config = dict(
    train_examples=101725,
    image_size=24,
    loss='softmax',
    encoder_activation='relu',
    text_encoder_norm='layernorm',
    text_encoder_bias='all',
    residual_init='zero_last',
    epochs=22.1,
    adamw_weight_decay_other_params=0,
)
Rows from block 6 of the image encoder of a small contrastive image-text model, named by matrix and row number. Rows with one number belong to one channel. Each number is 128 + 32 x the weight over its row's rms, rounded and kept within 0 to 255. All counts start at 0. Numbers have three digits each. After the name is the row's rms in percent of the matrix's.
After each channel's rows are labels from the 100 images, of 14848, where the channel reaches its highest value: "peak on" is the class under the peak. Only what is clearly more common there than usual is listed. The data: cartoon faces.
# convs1: 3x3 conv (encoder.blocks.6.convs.1.weight, 96x96x3x3, each kernel summed), inputs 0-95
# convs2: expand pointwise conv (encoder.blocks.6.convs.2.weight, 384x96x1x1, transposed), outputs 0-191

convs1.87 102:147088146108120074090084177144095122096154123105104120129130138118146128069086000155046121139115142113177139155119087102151167125134117185081127087180167164125112106129103123152091112116132165105126142185137112093107139150143098122144143095079125165135075178181151078121137117137126122156
convs2.87 102:092097122133107098095068184129147092156173112126149107142059128149154169120163181159130156130154119134131113139174124203052108123098224147129162189149111121097136131138148103158126139139139079173163145124093127116114136156091137108097049104143176133172123126127142143124125175138084099141141146072169097119232124121136070111098085134123143134109132138136123175159112109118134120117194088168148151156126106170103104122121122105129118125168194169141114171157189172152111071140117132128106145154132165173103109130137124099127137127125161153149095128196127141192146105132183109161
peak on: hair; skin

convs1.12 087:132162114129112109119121186111064089127172105086131147153115175113108081121086091103120123110164089116121095142145110118118115125108141119098126186151100144156178032089149168093127095139132129135182081168139137157119071145117123116156122134069142133110093119126082080149155005106092090143
convs2.12 102:077108150199103062131135154102148155104255078128116052145103087131125119149121126121125103136215085149093119104179070128134155121154117146103112097133099166070102109139114097134153186104127132113136102124172150139109186120137078078124132187155168070179165117143102174226141093090095112131116132179154149100121181119154091106069158179152138125152116136153169108158137169119088178117135173178138144132134168153120232136124102133132109170123067097130081155081097091145100151204145186172135123108140135150096110071151111151082139128125157219106127124116163109168158156137123164103
peak on: hair

convs1.9 124:044119139136117099138134099132124000156133105142151173108102105168102118103121174128124119118109185148115168125102132074090109108108121120127128123119171123153120153130141120078166126237115122111133164167138128150154141154136124145161138122144115145121139110090185116138120143159134142117
convs2.9 095:107108162121123148095157144134126150076113150142168125135117129131101141094148130172121163106094154141094089151106129128155131099118111137067134195168119114161188064090154154079125094086096099120116105167168120098146154142107145109126155117096171087101094077137163186142135134149097099138127158098138042157183117124094127147096139101150146096104093171147094149155102128109093117131066133131097183063123074113134132106197124173119145142127123130142136104096119104146087085112167166124136146137133178153145097200138158141097143167133190116162094090109119170143081134114061164180
peak on: skin

convs1.36 114:130116117124100051123138126174144138123125141154142090044125165059119157160198098176122081171108146127133128126134123063145140160063181136123100135125109183104097125141094133146163135143135160129126130152125114157075174054118133134127124049139143100116154135164130081127134035137148087112
convs2.36 101:121124097149135160202133155145187103129121179078071116127115072126155117118099108113113161094125167098128056120142141141159126173040136095129085121107129100153098138142167110074119169100102134119093101134134129121150170119095152142120143156154186129135087075130140091129126139186107106081076107130159099046135162096147115110135173121136150080127161164137123049112095071133133126142101141208098160133109136174134130121083126116112157081145087120125086100099159067154095111155066165111095068111122136161116107134103190143109107155106109130084113101132113106113140152100141157145
peak on: hat

convs1.27 112:061118149067131109176169158147109119096144148168125100178124190138040094104205138128093165110111120120128047130127085084157155099098173157136133095132089125170122146127093136167160128114123136081091123148120109109102162187113077137091106106098132128154135134134087103110100177126176080094
convs2.27 103:126157131144101166102120160160168140162140156107154116117106113180109130178154111102136061143122130117129137137105096113140079078136128116133164097123081134155133107161078125069091111186153090070092165167085045128166153094091116077130063064127149189200109122104110184113166042144081060180119114104149071140141163130146140117087129127109088100199102130154122121173159117201202136125178163130092076162118111103146138152153161155095164108121082097072111137161145118125171106100110137116154192122155149111134110136060125140113137165108117124123136091080145127163133123148130182122
peak on: hair

convs1.37 130:108111134071105065112112132102131167089136139129147139156155172104117108092167092110086128104140117103133093123134090150147094165140144167101132120095141085157059080149081133171173112153079107067127103134165082099071198110092139141127136106107145139108155158194173072108132159094212128158
convs2.37 104:109086120108162171092153126157212120093117135138116141098108111139151114116161082142125124125114171106164088146149057140123128101119097116087115167130111155123203115131153169150129144112102066136142124120160047134136177135121125075190125139129155121107116122174141146110145225171143094114170110102121125056093109141110128048154135084127152124119101076081084154156093155145120160159187154117080073078140150106120108119108117088131171127151073094098137128135152088153124062090167129104128124204114137127096162142110155181029142151157115156114058135157148124106152087115067115097
peak on: hair

convs1.2 126:150134110142131172114133111143082147130145121122110111171130099149145144125125124112118132109120135066157087129168152120139141177170132167125142115141000065116093132092098115122143107166130138104118134097160127145101118074128119066131128160100123121143125109211169087103112159071096105161
convs2.2 097:170143070133126145111089171102161100186111110133130137116106143119152187114135132156152121116107122135131145147169146068127156142131157104119144171102171102160150130100152118112107087134126075090198111101194094105132118104151149113117101144133093136122131109045134174137115059166148141162154123141106114134198089159199084124129051132085148159143155110143117145157124150149091106140118161151088092109140157158136138127145176202138074135054131034171128136146072047112175089098131161118104188115168154093125169128148106149137108136062176109131147118163123154152048054120113109123
peak on: skin

convs1.89 101:119098068100160095130110125116109065099113187141104143136159130075156140098134117113104122094070074100104056078148108178132148082122074119121133111117125042167127085102134107185167120100114148124143077088138111117129090128112131143158075111071180141129160156109117113131152150054095144080
convs2.89 093:134096118124177136166146094173149146123126144153124153104116090128063086145143085159088148116147126136117143037189131150146119086103115124126219156090160104080117124096164100135141164059098090145159190091153074114129162127149138117110135138110132164137089117137103094119097163136150070174171172086127093081156143143147168096116130136076121090132133124089130154087142150069109152112088097130130151134065156144117122156016117130086122187118104161150120132107144149124177165163153112087133156088176108165133076111168141147102110104148118122122045154162171168081086130176137135102
peak on: hat; hair

convs1.66 090:063150081031143079115129151135094105123107142138167138095116135105130139135133124127137135105113131090148107156095109123120170113087160073099100161144192102140132084115146119155146079137150136165101077143113076121101105137133127103210041092112054097182121174124141095169137109130087100171
convs2.66 104:172061137113223112159105148104091099169114166187104099190160029100102170096130034190138180140117104173131082188146120093124142147125140159143155132067185147078133098132083087119128168141100153157121123142137120129185102149106116074155108100107151142148157152146139071161085126168091133054103092127124161151139149087112149128158116137121132097101037133073104177140096122166136126106069152074153140166164134129126130141192069097113109165124164096139147134133160119136225139110148169177127098142099135122136092108114103150092139205127172116116178162181153075128091191223133160073
peak on: hair